config.toml
arch = "dit"
model = "image diffusion model"
dataset = "abstract colour fields from 500 small random pattern networks"
train_examples = 203450
image_size = 32
grayscale = true
horizontal_flip = false
conditioning = "none"
objective = "epsilon"
cond_dim = 128
norm = "layernorm"
activation = "relu"
mlp_ratio = 4
head_dim = 48
fused_qkv = false
qk_norm = false
inner_norm = false
patch_size = [2, 2]
layers = 16
width = 160
positions = "learned"
optimizer = "muon"
muon_scale = "match_rms_adamw"
lr = 0.0057
momentum = 0.95
nesterov = true
orthogonalizer = "newton_schulz_5"
adamw_lr_other_params = 0.0022
gradient_centralization = true
ema_decay = 0.999
steps = 19400
batch_size = 192
epochs = 18.3
lr_schedule = "constant"
warmup_steps = 380
weight_decay = 0.07
adamw_weight_decay_other_params = 0.05
Rows from block 8 of a small image diffusion model, named by matrix and row number. Rows with one number belong to one neuron. Each number is 128 + 32 x the weight over its row's rms, rounded and kept within 0 to 255. All counts start at 0. Numbers have three digits each.
After each neuron's rows are labels from the 100 images, of 14976 (inputs lightly noised), where the neuron reaches its highest value: "responds to" is what is common among them; "colour at peak" is the nearest of a few named colours to the mean colour under the peak. Only what is clearly more common there than usual is listed. The data: abstract colour fields from 500 small random pattern networks. In brackets: how many of the 100.
# fc1: MLP up (model.blocks.8.mlp.fc1.weight, 640x160), inputs 80-159
# fc2: MLP down (model.blocks.8.mlp.fc2.weight, 160x640, transposed), outputs 80-159

fc1.19:068191120154147155214114150110100173127095130095131087110096139144124108054125141105071147124082120097105144084131120120099187125123075134143128108079158119140158146129138185174127138093130129115088120136127106123077082145066103153100147135
fc2.19:113164121163132158021121090030136070180109171113112137095110080148133098111085155107077154132124089159150150162082107108206153131098128107148109114108150083117066090130137114150128134124160117216120116120204141146133133136153121123235175136
responds to: fine detail (43)
colour at peak: black (27)

fc1.441:165154128154160166140123117119100115149103105148088103100127255152154135092095128106217156114083130146132186102118140123169136114109155133128164131011060120121162126078242115134112125205124120172147073117151172161146122158161088083165151088
fc2.441:130151166107079116131138114126151100133130157120129117099175216153126205150132149124167156134134031143120140118149134132142119148097109152133189142097070111118107139186244081137125128046089134092132122108090158101063114165118150110130114134
responds to: fine detail (70)
colour at peak: black (53)

fc1.623:087128129136115135179120159061116136178099122060108103166111147112124115185119136148131103139116141150111129122157071130106164148124095120131095109149140123108134118137148134149164128007150154135106113166065106137154108148152132000077092139
fc2.623:144109173076125137028094119171114136068121105130114102122134207101133121137141171101144139140093086136133117145156093125096126104152167134138102106111097098133126146117123085126149119223080175069137111171146149143097156157140151199099125082
responds to: smooth (78); bright (69); mostly red (32)
colour at peak: white (28)

fc1.160:173173139123137152130101104103165131156152144094168113069131106164085102173126184151117208149163146152053110085159113134144106081144123101124093116143129124145123104101152142125187133130151120162109038168087136168132137152075138126103128110
fc2.160:128135103204100213111133154150126139085113105087108125128148126182151087109109127155122095107146192151130129122169157070145080158084158146155086083105066153137149096131099112112152123096084118203178147171108160166125148126149154126142118163
responds to: smooth (35)
colour at peak: white (25)

fc1.598:122087149100114148139107088207114148128109104114178089140121093108125150178126151153118118152081057151129115094175190069210176110151148175108135109056137207162106147128144120145121121136123150104130027088160107091158154147179126186145146103
fc2.598:122139139097172120065150096198127093091129131117132162144145136135063140197138108121125117118123054123115107104094170134077169090131126159140138191160171152113125116129154105160103137085126142117177147104131119164113048087166095095124085093
responds to: dark (38)
colour at peak: black (38)

fc1.586:176156069161124131077143127070123116189090126155179114177132086042122117100122171129137124088130141102116138176172131140140080149065102173101156099073105100104136144126114189060200097199128112122130186081203164087158098108108117133095126104
fc2.586:127152191131172186190078185098114152084123138121083145130093158182153170111109119172116132120088164124108180140080101156098146148104088134104111112189171133145193125144136154167121133130153152160045116116111157096119137123142114144127143174
responds to: fine detail (43)
colour at peak: black (34)

fc1.500:121088115111182102137140086065125142154095123044130131078111163094059080103104152160088120130109096180090141093165120124087158138136136150114098146073053213108128157183121088158157106130132170102055101081067134117164150139085117192091139108
fc2.500:121177147190116180101101087041151134060122121118110131138135163181137125110142118154162125152112093142131133182152165047101170130120140121151119162109165158122123109118157176169147175217075097098127139106164128147133130069181120024168169101
responds to: bright (47); smooth (45)
colour at peak: white (100)

fc1.513:129126112112131208132139151112130122078117120115119133086066178103135222152131154124169131135122070131117117093155162158181160128140128144090187133145149116118105152076101102122099135119114102141191149123080152164098114075183118164162075116
fc2.513:141146113125104140188111125134124177126113124133128152137131081115094192114117130136162138124125074121142164127132113072100094123134148114141120140064153164127135144091100118174116111255194123053235127127193126125163069155133080069146153161
responds to: smooth (50); dark (49)
colour at peak: black (100)

fc1.556:058143175114149100125106076099100155141169123075174133099154127108085103182119120135173161081049103189118144129165107133132174138136143137161126079116133099126111115161140125130092098147101085121159066089123204145154148124083178179135084065
fc2.556:093132191115057143149161130137139144158161124141164150140127093131125140079133148131167121132123119079127122122100136113115100123105080167125141115100127134135156123128082113164097119000114095062172112140133089079164093115141092140154121191
responds to: smooth (61)
colour at peak: white (28)

fc1.568:148082143136211144058102125097135116092105124128112156079099154150167137101117130125156103228122104050122152152152133111098130128138159148114134069044087187148062083135099144132093130142110141097123140091121113175098136114142115182137155147
fc2.568:103150149122131083161112124112114096145123127116140142139114098135141108063158123146109127137110160202104135154149151086151131100143092152127157150120084208145160112144135123114095105096136108093148106160149092123144116125133156179132122155
responds to: fine detail (44)
colour at peak: black (35)

fc1.79:149107122109152161133054080014110072091118084173157134073131141134143172156150117131103179143123174065084107121095108178118156135165158162104167119112167169137088155112139090186140140126137064121067128144130181139178109123116089127149121159
fc2.79:133165120154124122192142194031163166159147096104065049140210117133145146200121110092115110120124144209168180133133169158085148119122099133126098156078096182135102125132139149148129128120180140125105146127070125142115173127143145116124138111
responds to: smooth (42)
colour at peak: black (27)

fc1.276:127081134105183182150130130136063142078124119177052099169109201149117177109115177111118142164096142123152148115065153126189139101099158157127153131146110113163154145066189137090112170187139080164125143163156161154123097164180083060142153152
fc2.276:173131140124137052098138129107099134137119107129172105153193169174179219109133139100139156114145133151105108098111145152136147158107111121102135132120104089149114133124221080104099171097121126153134111134103049103106116135139169084095153124
responds to: fine detail (72)
colour at peak: black (64)

fc1.193:114152128137138134205118130145120089143121142115128109097133102136149147104159100123091109143140140182108155098091095122129193184156120106117112096105111104097165202163077171162120096180088143138100132087191075082125087118111153075125094166
fc2.193:133132102184170196092117126077103122106126126142170136166154174097112175137050105101083106153168116150155135194174065070117159105116106097155135122164179109112100128167128134186133182126196097086095118118130135113098161115142147153088154134
responds to: fine detail (36)
colour at peak: black (53)

fc1.251:134114125106137063125161096170114125166111100109178124117153125145162149089160152144189115129154076100154133145166111124052129154133157127184099079020150142107169154103158121119165120161175168118138111125094067158130170140120102116111134143
fc2.251:132179110174105109066144081083123148087135119111110126127150160133121182142102165126142129121133116145129127144144121102154097128144162121135139097079161149123092135124156111114145156255098121115143135143178112106119045119133133121162132079
responds to: bright (53)
colour at peak: white (100)

fc1.410:115116073126113071112109147022102091150145107080161155088152102104136085096144093145151116123151171162070117092101152085113157107165207160100097154088107193151105121122103103157127131114155100126057129171188143112181109144128086179086155133
fc2.410:136113139091115210166142111041114117109117102144144114136124121195170115086098094141138135109092086111169151137140144129158128139131091116150151157081145194138135084147092114220125106114117128104098132142139138184080132106179123062152180105
responds to: smooth (52); bright (45)
colour at peak: white (40)

fc1.143:191133127144175119138066142075160129118111165057167111114153138085147110157116133128129139128118065126068129167168156190123167162154169147092109156149127105130136146175066120127193132118150093098102129157093140088126071110151116109123126101
fc2.143:148152094097150111155131078071142155115165142131131128126181105107119143159124116125162138059103042088165140095157099112151150162090117104132118185143107145114071166118133163164159084117183084089150088107119119190149171146123166146105173170
responds to: smooth (30); bright (27)
colour at peak: black (43)

fc1.356:130063119144152046144102156177111143173060149101142138148127072130133141132138102111157129073162153149116135142189111100066102101184157129119115143084098096171093102171169143149142133255117133146116100118180067132115108135120150111141118097
fc2.356:112100131107079200105164085131127118090113107127136128134094035102122173165119090071074107148117045176115159108117092199163173100156175111178135085110097089148153136097119138146099117119127158113188112129056115150159190096106143125095095140
responds to: bright (39)
colour at peak: white (100)

fc1.171:102082060083124102075128141084107172118122084096095073128177171082076107140121120117123177161136116131126149113134079127143136208161137129130147137121168127139161129185093128106221105130146149111158149130094138130128130187076135133155114092
fc2.171:181103144108071086152093144143113114126103125104161123129103107170092141160130178108151104125150138159058161107107142064124168157111097137065119117161153108144129073206090144183128166139130091096080151138139121111107120053115156136160164105
responds to: fine detail (62)
colour at peak: white (46)

fc1.581:163039120144116146104140099094087094150151116085167179152169173214089194141095154145147125184161120149112132115082154106119106099110115194124064159146137139128094131120107163119087156090153105093139058107118183136151145165122118039160128093
fc2.581:126147140154079169145125122100103207134138141157088111138138149139195187176108086117179110110165084125151120113109166073119152117133158128171131092097132187123124132081050114093117117134117196179147097085139156068096124120109128127137163126
responds to: dark (29)
colour at peak: black (93)

fc1.537:117075117089104069141180109113102094159136113161149132058183132154108118119172170143243140174115082127150138147178111134054090132159172110108122118125080172167164136140074092145125121149127155193089106119126095146159155133147100142064132122
fc2.537:126137134155071157073099138029123168094115117122168120113178140146117148093113165124180150142138162105114106126133135079192141133134159132188122130096125127134047112160148089134134105255051151135097117166155114144136114086132138108171150076
responds to: bright (64); smooth (33)
colour at peak: white (100)

fc1.430:122114135065118023220119129143158108163173093130120162146138141157083072075107096126086098153106145135164071122171128142174176150153141153148130101100170129155152122169124211109137154106209118075117117173165139137140114097148108143113143120
fc2.430:116112163123160184097122126192137128073112148136114159139157164104118077076168153108138120141143120122112171100147175114073111134117113104190148099163125140140132126118163061154139149135071122112090152106115113184082138178082118100096132104
responds to: fine detail (61)
colour at peak: black (31)

fc1.452:129139153140144168135023111093142201100124139118184169123186107137159133133126165165176127164091115078141089139148141119170159130127112112117151134185154189099082104132112119132124090133166106177184108095118103114139090194097149077079104126
fc2.452:127105156136153165083118115088133051156134126132148144127203130129137137140121108131093158163166143080157156139140126158092134117127113114160093123119153175136091075126102171112067091113152106147165134075148181134160151059111104097123147092
responds to: smooth (39); dark (35)
colour at peak: black (43)

fc1.90:150123127179182102176170144128177137188146130120137151139108169110106100177138137116105105152119124211100131094163159116113149027141165098112209148037153127132138112126115144129133108108131116068118081135116084106091139060107135111159104148
fc2.90:083149133181106126135118132161136144088136123128175121140118127095102158092059087103119154159128170131100159156125071049136147126098075187007132069073177131111158143093149069172146111171127122135138097150137132172141106140097138131133111163
responds to: smooth (69); mostly green (30)
colour at peak: white (26)

fc1.464:081097088099138100074121200117183043147150073121158107152139130110102074137077087131199099105142144150137144163102177108161109140195131121169134154153132131108200131125105150073190089109113091139127153098107167086106047159103148164158101103
fc2.464:089127183084164146181107160110134184134129085149090126118127128137102096121191185122122098136113146162145164054135124184133107137134146088175139096125172152118144124110062073024116104128086128085085148083122114150125135128123185079151045121
responds to: fine detail (51)
colour at peak: white (51)

fc1.541:174121132171151058137172133148153129165103119132146130127116127134129105139121101086127153099111122152128124137204110112067110107135180118134135113178127108175074131149089153144136103255134157138134116131154078099132093063049140111122125041
fc2.541:137112102121076156101083112148115202073097133133069152121116150139118180160096079127103120110164138161119129087169109192169158151142117120160121096000165114128108113136078168146087102114113207137175131173093149122155222092075174153156079120
responds to: bright (26)
colour at peak: white (99)